A small contrastive audio-text model, trained from scratch: encoder activation swiglu.
Rows from block 8 of the audio encoder of a small contrastive audio-text model, named by matrix and row number. Rows with one number within an expert belong to one neuron, the router's apart. Each number is 50 + 12 x the weight over its row's rms, rounded and kept within 0 to 99. All counts start at 0. After the name is the row's rms in percent of the matrix's.
After each expert's rows are labels from the 100 clips, of 14976, where the router gives the expert most weight on average: "strongest on" is what is common among them. Only what is clearly more common there than usual is listed. The data: melodies that start on their tonic, played by one synthesised instrument.
# router: router (encoder.blocks.8.mlp.router.weight, 8x256), inputs 0-127
# gate: expert gate (encoder.blocks.8.mlp.gate, 8x256x256), inputs 0-127
# up: expert up (encoder.blocks.8.mlp.up, 8x256x256), inputs 0-127
# down: expert down (encoder.blocks.8.mlp.down, 8x256x256, transposed), outputs 0-127

# expert 1
router.1 107:56 42 50 55 52 49 59 34 72 27 57 72 62 48 57 47 54 40 35 48 37 49 63 50 47 40 34 55 37 28 42 49 64 52 26 51 48 49 45 43 44 34 37 42 50 53 43 46 45 35 47 48 60 48 45 66 60 66 54 48 47 36 40 12 46 48 46 44 55 62 42 34 78 65 49 59 44 43 50 29 71 41 47 50 67 21 62 62 61 66 50 42 66 72 28 72 40 61 54 50 49 30 30 44 69 69 13 60 53 61 52 57 50 37 31 32 55 49 57 41 50 25 50 49 49 59 54 35
gate.0 099:55 45 48 50 43 82 53 40 32 63 24 53 31 53 54 55 64 59 42 43 49 33 57 25 59 52 45 31 32 62 57 38 42 50 59 43 56 48 60 32 67 54 47 55 61 56 50 58 61 60 41 55 54 33 70 57 54 49 44 52 45 62 43 43 41 40 48 61 40 55 64 43 63 69 45 59 53 60 54 41 40 47 35 59 47 60 70 51 66 58 51 46 49 57 61 46 47 49 49 57 40 62 29 53 48 45 72 53 52 56 41 26 33 64 68 45 52 57 61 50 45 46 27 41 34 50 71 63
up.0 094:32 53 82 51 49 35 77 58 40 55 52 52 60 70 53 58 51 44 60 61 37 39 57 49 16 36 48 46 62 60 50 54 61 38 57 30 41 65 57 41 54 62 31 52 39 40 56 41 41 46 55 65 64 68 40 46 52 42 56 35 49 75 57 37 45 48 33 62 28 39 49 44 38 50 48 48 54 39 42 50 67 57 73 73 57 32 47 53 38 41 72 56 63 51 55 48 56 61 37 54 45 40 64 59 48 47 55 34 52 49 30 43 62 64 29 37 63 57 33 51 38 56 51 26 42 25 37 35
down.0 100:42 67 55 24 28 55 49 57 31 67 71 37 26 44 29 45 57 59 53 59 55 19 35 46 53 78 34 58 58 43 51 54 62 41 46 45 28 46 65 68 43 40 53 50 56 59 44 37 50 75 61 66 51 43 36 53 51 48 56 49 52 58 42 60 57 54 58 42 41 64 36 44 55 44 56 33 49 22 57 52 57 63 30 66 39 68 63 61 52 38 56 38 49 53 35 55 38 74 55 48 35 53 46 61 24 37 37 55 50 41 56 74 53 43 36 60 52 43 27 43 67 58 18 59 36 47 26 68
strongest on: the note C; tonic: C

# expert 7
router.7 106:55 30 64 47 35 43 43 34 44 31 51 53 57 48 40 34 50 36 42 49 46 51 73 46 66 37 49 35 58 49 35 32 58 72 54 53 25 51 37 63 45 44 40 61 41 36 63 50 48 46 51 56 54 48 60 38 64 37 56 44 55 58 52 47 59 45 88 48 50 59 52 58 50 74 30 33 37 53 40 45 40 45 45 34 50 33 71 52 54 54 41 56 55 36 77 62 51 51 56 49 33 43 38 53 38 46 47 71 52 45 73 54 49 58 54 71 52 49 48 47 49 42 57 54 49 40 59 38
gate.0 098:78 63 62 62 70 52 39 56 59 48 54 58 53 24 49 56 67 39 56 36 37 42 41 38 26 35 36 53 56 50 36 29 66 54 57 49 52 33 23 66 51 32 69 38 68 22 36 57 44 38 46 54 45 40 49 45 36 53 60 44 37 36 62 40 34 43 55 47 39 39 60 56 51 52 45 49 36 66 33 54 61 51 83 59 54 84 65 42 47 42 61 46 65 65 49 47 63 65 47 40 68 48 58 58 66 66 36 40 23 50 40 41 49 84 56 32 55 41 50 52 37 18 44 52 67 39 40 65
up.0 106:53 51 63 41 27 61 34 30 57 51 41 63 39 36 37 60 57 58 43 64 40 46 58 58 47 38 53 53 46 57 78 43 36 41 59 45 46 38 42 44 46 57 47 34 29 44 47 37 58 51 52 38 67 60 45 32 36 55 38 64 56 68 65 47 68 43 58 70 35 62 60 42 31 40 81 47 54 42 58 41 56 45 47 42 48 46 26 49 19 51 56 36 53 49 69 53 71 70 59 36 62 39 35 43 49 39 67 57 56 54 62 69 65 64 48 48 30 60 54 81 53 44 54 67 33 57 46 43
down.0 099:70 58 27 49 52 54 44 47 59 31 56 50 36 52 66 65 38 38 38 72 42 62 53 32 63 31 47 42 50 43 63 49 32 48 27 48 81 64 55 61 37 52 36 54 51 43 51 48 50 17 54 58 57 48 38 46 44 41 51 78 56 39 50 52 52 73 26 42 40 21 67 31 58 43 56 29 36 56 59 52 66 40 44 58 39 37 58 53 53 61 42 56 43 42 59 42 42 63 66 73 60 39 41 53 37 50 57 38 74 46 39 75 58 31 41 70 60 57 62 74 52 34 50 58 61 47 54 53
strongest on: the note G; the note B; staccato; tonic: G

# expert 5
router.5 099:56 27 52 54 50 53 59 51 61 40 65 48 29 48 62 62 41 64 45 61 59 89 62 34 29 76 42 67 31 49 60 18 56 41 39 57 64 57 43 49 58 62 40 41 45 28 43 39 55 43 62 61 40 33 28 76 53 58 48 58 58 29 43 51 46 34 41 54 57 74 24 49 33 39 62 67 31 54 49 47 53 52 51 78 49 42 57 44 63 57 34 39 50 37 47 77 49 44 58 54 51 55 52 64 71 50 31 57 74 53 58 65 56 51 22 53 40 44 48 49 50 35 44 46 47 47 60 27
gate.0 103:42 39 36 47 50 55 42 62 41 56 48 61 62 20 45 62 44 65 53 40 57 48 38 62 54 52 50 52 51 47 24 67 40 57 44 46 57 54 33 23 62 79 46 47 40 42 67 61 63 51 74 55 45 65 55 77 71 46 54 43 66 24 71 56 25 58 74 40 35 30 41 45 44 48 34 57 52 65 58 69 53 62 40 57 57 39 59 66 41 58 39 22 82 63 43 44 56 27 31 43 51 45 69 58 63 52 47 30 60 59 49 43 50 55 60 31 41 56 33 46 58 54 40 35 51 29 35 74
up.0 104:30 27 56 51 51 53 54 49 44 53 40 50 44 51 56 56 64 38 41 28 64 20 27 61 55 45 61 62 46 79 49 51 34 40 57 56 44 57 58 35 40 40 38 45 46 63 55 40 58 53 59 67 54 38 49 67 37 41 29 75 50 45 40 53 47 51 48 55 51 49 45 62 69 72 57 56 56 40 59 31 68 26 38 70 50 52 49 82 57 41 42 49 57 71 28 60 37 48 33 72 40 64 51 50 49 35 44 49 31 54 74 43 34 59 62 67 39 60 47 55 41 52 64 69 71 46 53 54
down.0 096:43 61 53 42 43 49 27 37 37 35 52 28 53 37 37 55 89 56 34 38 75 45 50 53 27 43 51 53 44 45 36 52 44 50 53 31 65 43 46 41 31 65 32 36 49 35 55 56 54 38 53 54 40 50 50 28 49 45 34 49 26 50 45 51 56 60 46 63 44 39 66 41 56 48 62 51 48 56 54 50 56 61 48 35 37 59 42 43 70 61 46 56 44 51 61 50 46 50 42 58 41 53 43 65 30 51 42 66 72 76 34 45 80 53 65 63 46 40 32 59 57 51 29 34 48 46 50 39
strongest on: the note A; the note E; the note D; tonic: A

# expert 2
router.2 092:55 46 54 51 63 59 56 67 40 68 41 50 40 33 41 34 33 41 48 66 53 56 48 58 36 37 59 65 67 47 32 57 60 48 68 51 34 42 43 50 77 64 37 71 39 54 52 44 56 53 18 24 43 38 41 64 42 45 61 60 78 28 50 50 66 42 45 33 47 47 39 67 70 70 45 40 27 17 45 32 31 51 55 58 38 60 49 66 49 52 71 45 56 56 43 83 50 43 41 48 35 24 46 45 45 62 50 45 52 59 84 37 61 51 36 32 57 66 68 38 48 49 35 58 39 49 56 46
gate.0 102:59 31 50 49 73 30 55 44 56 51 61 50 75 35 70 80 48 55 51 57 45 47 35 70 62 55 48 48 62 56 45 47 49 37 41 45 45 47 49 43 30 48 62 72 61 55 61 68 20 42 58 52 40 42 42 60 58 51 53 45 39 48 41 37 59 67 62 62 47 38 65 63 57 54 36 56 40 44 44 36 57 39 54 38 35 50 57 43 61 42 56 55 37 40 46 41 44 53 54 66 66 67 71 34 36 58 30 56 59 54 60 57 38 49 55 60 53 48 55 25 23 39 48 48 64 82 62 71
up.0 098:59 62 55 40 63 54 66 37 50 43 64 29 52 30 48 55 35 68 61 52 55 61 52 53 47 25 62 56 60 36 36 38 52 64 41 38 36 46 50 49 60 38 67 47 53 42 42 46 46 52 40 49 36 71 60 40 35 73 61 56 64 40 27 59 45 25 44 62 57 52 60 61 52 45 40 41 57 61 51 62 67 49 61 65 24 69 20 64 61 58 40 48 39 60 61 53 75 34 57 65 42 46 55 37 45 50 58 66 33 41 51 40 53 41 60 36 63 47 66 42 49 59 43 37 54 39 70 76
down.0 101:34 53 44 34 59 49 47 41 33 63 37 54 46 54 39 37 47 38 43 68 64 61 51 40 33 61 39 50 39 69 58 57 62 43 26 34 46 56 39 72 71 40 51 54 32 68 49 55 32 28 45 34 38 55 55 62 64 45 31 34 55 60 30 28 57 46 58 53 58 54 50 30 36 53 40 67 43 51 52 45 33 66 45 66 47 44 43 59 36 41 41 52 65 69 76 43 59 73 59 22 48 64 36 57 69 55 50 50 60 31 54 61 44 63 60 45 67 41 73 46 25 77 25 49 41 62 64 56
strongest on: the note F; the note G#; the note G; tonic: G#

# expert 0
router.0 104:51 31 71 52 28 45 33 46 51 51 47 44 55 36 50 49 53 44 49 61 43 66 61 46 21 84 44 48 55 60 68 39 66 64 45 54 39 59 50 59 65 53 42 64 61 51 51 53 26 57 74 74 47 49 47 54 60 16 32 59 33 61 55 61 31 43 54 22 43 38 37 55 56 61 49 38 49 49 62 46 48 76 38 51 53 39 53 61 46 60 53 59 52 52 64 48 59 23 45 48 38 51 58 61 56 28 65 60 39 43 40 44 72 65 57 37 54 45 52 48 65 36 54 63 28 53 46 65
gate.0 102:31 51 41 40 38 33 73 69 57 45 27 46 44 56 38 50 55 59 64 36 44 42 67 53 60 35 36 48 50 61 55 55 41 82 59 40 42 19 42 51 39 91 75 36 54 36 53 42 38 36 43 53 60 62 49 65 35 75 46 35 57 39 52 36 65 58 57 44 57 51 63 54 57 50 48 42 43 57 38 45 39 50 58 63 42 46 49 47 26 47 56 41 31 76 68 40 55 24 48 57 46 23 42 49 69 72 59 46 38 47 48 49 59 57 48 55 45 71 72 58 60 38 51 37 65 61 49 38
up.0 099:53 65 37 46 18 69 70 65 61 70 45 73 47 59 53 77 40 47 50 45 41 37 61 45 59 38 71 66 50 59 49 32 49 52 66 55 30 36 28 51 41 78 62 35 42 55 57 73 42 71 39 58 33 52 60 54 66 38 29 63 54 56 39 49 65 52 56 57 33 36 49 46 67 39 43 49 48 29 51 46 59 54 42 55 41 55 37 36 41 54 30 34 43 55 65 48 17 62 41 49 47 43 66 26 69 49 53 64 60 54 53 42 54 50 47 33 69 54 50 52 61 63 62 51 50 64 33 44
down.0 101:36 60 30 45 63 39 56 43 73 62 36 42 46 59 59 41 54 55 22 61 47 63 32 37 62 55 48 36 59 47 47 56 44 32 20 56 49 16 38 42 42 72 34 39 36 49 46 50 43 70 50 76 56 53 35 57 39 35 52 35 46 63 54 50 72 49 49 53 56 31 54 22 45 68 57 57 60 32 52 52 47 41 39 48 62 47 46 58 32 50 47 45 60 35 47 30 64 54 62 75 40 63 48 31 55 53 51 53 56 50 51 39 67 40 40 63 55 47 47 57 50 50 26 38 66 55 51 53
strongest on: the note F#; the note D; the note A; tonic: D

# expert 4
router.4 092:46 82 72 55 34 66 35 48 59 50 70 28 58 53 67 56 61 49 52 38 33 40 37 60 52 37 63 51 56 65 54 56 45 56 41 67 55 46 62 73 41 44 65 46 58 65 55 48 63 36 51 39 60 69 46 20 56 47 56 34 48 70 29 71 23 40 43 47 43 36 42 44 58 37 29 42 59 59 40 54 75 37 60 55 35 57 44 57 35 45 70 58 50 56 49 36 27 66 49 63 36 51 69 30 56 52 68 68 55 61 18 50 23 52 48 54 54 64 50 49 60 58 41 62 43 51 45 51
gate.0 099:46 37 59 44 73 81 35 46 54 62 55 34 12 60 80 47 60 67 45 59 38 51 43 65 65 43 45 69 46 36 51 62 46 61 44 50 37 54 39 24 54 53 57 44 59 53 59 55 21 50 45 53 58 51 26 55 61 47 35 41 48 48 33 36 62 64 65 60 53 46 43 43 53 25 39 44 50 46 59 50 38 54 58 48 39 46 31 49 60 51 48 80 54 52 67 56 55 36 53 52 49 62 56 47 31 50 42 36 63 51 50 52 67 60 69 65 20 45 40 44 45 35 73 66 44 35 42 44
up.0 104:47 54 41 64 46 49 36 62 24 39 63 36 56 43 27 70 70 46 49 66 34 54 57 43 66 56 54 42 40 67 55 44 67 54 42 26 48 36 47 62 56 47 37 65 47 46 58 30 58 50 47 36 46 52 52 54 35 44 43 58 42 34 42 60 69 28 46 52 54 48 28 49 55 62 32 43 55 28 57 49 68 56 46 48 45 43 43 55 81 53 75 50 50 45 34 67 63 43 32 69 68 53 57 46 63 52 39 50 65 64 65 54 45 66 34 56 30 51 45 61 54 59 48 56 57 43 31 38
down.0 093:45 44 43 35 38 47 38 53 56 60 59 55 42 64 47 45 59 56 35 66 50 44 53 50 54 61 53 29 42 41 40 56 40 45 56 50 56 44 50 81 41 43 37 45 60 65 40 40 41 46 48 41 42 76 66 46 25 56 63 76 45 39 58 44 29 43 57 48 73 35 63 57 58 58 36 43 52 62 70 36 25 73 47 56 47 63 33 59 65 45 50 51 49 32 67 51 37 35 43 59 45 56 68 52 48 49 52 72 42 48 47 61 34 21 53 41 55 57 38 42 57 24 39 42 58 68 62 46
strongest on: sine tone; tonic: A#

# expert 3
router.3 095:44 45 23 50 63 30 57 57 51 49 63 45 51 49 29 60 47 53 48 39 30 34 48 40 56 48 65 81 31 64 53 53 34 49 60 44 54 71 58 62 42 33 54 39 45 56 45 49 54 44 50 35 58 37 61 38 63 74 63 54 43 28 40 23 55 68 47 68 64 39 77 28 61 15 56 47 34 64 47 32 37 37 44 42 36 48 42 48 75 47 56 36 46 64 51 42 58 42 54 33 73 42 42 69 39 49 65 54 31 55 54 38 52 39 53 62 42 53 61 58 40 58 64 60 46 45 32 58
gate.0 103:63 58 58 41 52 61 42 44 30 61 44 49 55 54 50 45 28 45 52 42 43 78 43 31 36 53 65 36 50 78 21 40 81 38 79 50 43 59 42 46 48 51 58 43 71 60 60 43 32 55 45 35 28 51 52 51 57 42 48 68 64 48 47 41 44 57 71 55 59 50 33 39 40 66 64 46 45 48 50 40 44 45 41 48 37 56 47 72 38 60 42 45 42 57 44 48 60 49 72 51 59 51 42 55 13 42 55 49 52 36 46 63 54 30 40 49 48 62 27 35 64 58 44 58 51 44 50 40
up.0 104:33 56 58 49 41 58 56 49 64 31 51 71 39 56 72 57 62 51 48 47 47 45 34 58 61 60 57 46 58 53 37 33 64 57 42 60 62 31 68 64 51 53 51 58 55 67 51 50 40 57 53 49 69 63 51 64 51 41 37 52 54 47 38 43 55 47 51 36 54 38 70 47 34 59 52 37 32 66 59 36 44 55 40 38 60 56 74 53 65 43 53 48 45 40 20 39 29 38 46 42 59 65 41 47 64 66 44 58 58 54 53 59 49 54 44 69 42 66 41 76 68 65 51 50 61 54 52 56
down.0 104:63 50 62 49 51 42 49 34 31 60 34 54 32 49 56 54 32 57 57 35 50 35 68 58 64 65 22 80 58 51 45 47 23 38 46 50 61 36 61 36 57 57 50 63 61 29 43 44 46 58 53 30 56 39 78 51 45 53 38 32 51 54 49 54 48 44 63 51 47 57 55 74 47 60 59 67 41 49 50 19 62 28 44 66 50 62 32 62 35 58 57 42 37 45 39 44 51 62 21 57 58 59 63 57 51 47 60 70 49 72 48 66 62 52 48 84 66 62 54 48 45 52 61 48 38 58 38 36
strongest on: bass guitar-like

# expert 6
router.6 104:76 56 55 42 58 78 59 33 51 42 41 61 42 32 50 42 42 63 47 51 64 53 26 38 48 37 49 48 62 54 61 55 57 37 37 38 47 45 35 54 62 73 44 46 55 55 48 52 50 54 72 56 39 68 51 43 43 37 44 53 42 60 67 65 71 56 45 46 33 62 45 57 48 60 62 72 55 37 40 60 56 47 36 47 40 69 55 61 43 54 45 47 73 38 53 53 57 52 73 31 32 55 71 43 61 52 19 49 43 57 62 86 44 38 50 54 71 39 33 35 56 52 44 38 40 53 64 56
gate.0 100:53 78 45 40 44 59 40 42 30 69 42 67 47 46 59 73 29 61 54 53 50 45 48 69 42 54 74 37 57 41 82 49 62 32 77 47 51 54 41 41 66 57 43 81 49 59 42 51 69 51 59 27 58 30 64 50 43 48 59 32 34 52 28 46 39 50 49 55 51 56 55 41 47 67 62 63 50 42 65 74 46 47 48 53 67 48 45 63 52 58 49 50 53 49 38 24 61 66 47 47 57 65 38 42 38 49 51 40 51 66 49 58 30 30 64 45 58 56 57 67 42 54 69 52 58 44 36 57
up.0 098:42 27 59 47 41 54 56 41 52 39 78 53 33 57 35 41 45 41 57 32 31 50 63 65 52 51 43 57 53 34 40 79 60 48 69 54 47 55 53 53 44 48 47 66 49 46 34 84 65 31 69 43 51 51 58 48 37 62 53 32 75 54 31 44 55 42 45 54 63 51 41 53 60 63 54 52 42 45 50 39 40 58 64 60 55 56 60 47 58 52 18 51 35 57 73 48 50 44 71 56 61 60 51 60 27 39 42 63 54 54 62 76 52 41 47 36 60 34 60 62 37 59 37 82 51 52 31 49
down.0 102:62 58 25 49 50 63 44 42 47 51 62 56 52 37 49 47 55 74 56 50 49 49 56 49 62 56 64 56 61 47 39 53 54 43 48 40 41 23 38 54 51 38 35 51 46 58 35 51 33 46 52 61 41 36 48 27 17 54 42 34 41 50 72 44 34 41 42 70 22 47 49 49 33 50 34 44 61 75 55 68 34 46 56 72 50 60 72 60 56 40 59 50 55 62 45 40 45 70 52 34 66 49 46 38 69 60 54 52 50 58 47 37 51 65 43 59 67 29 61 51 81 51 36 57 58 45 48 44
strongest on: the note D#; tonic: D#; tonic: E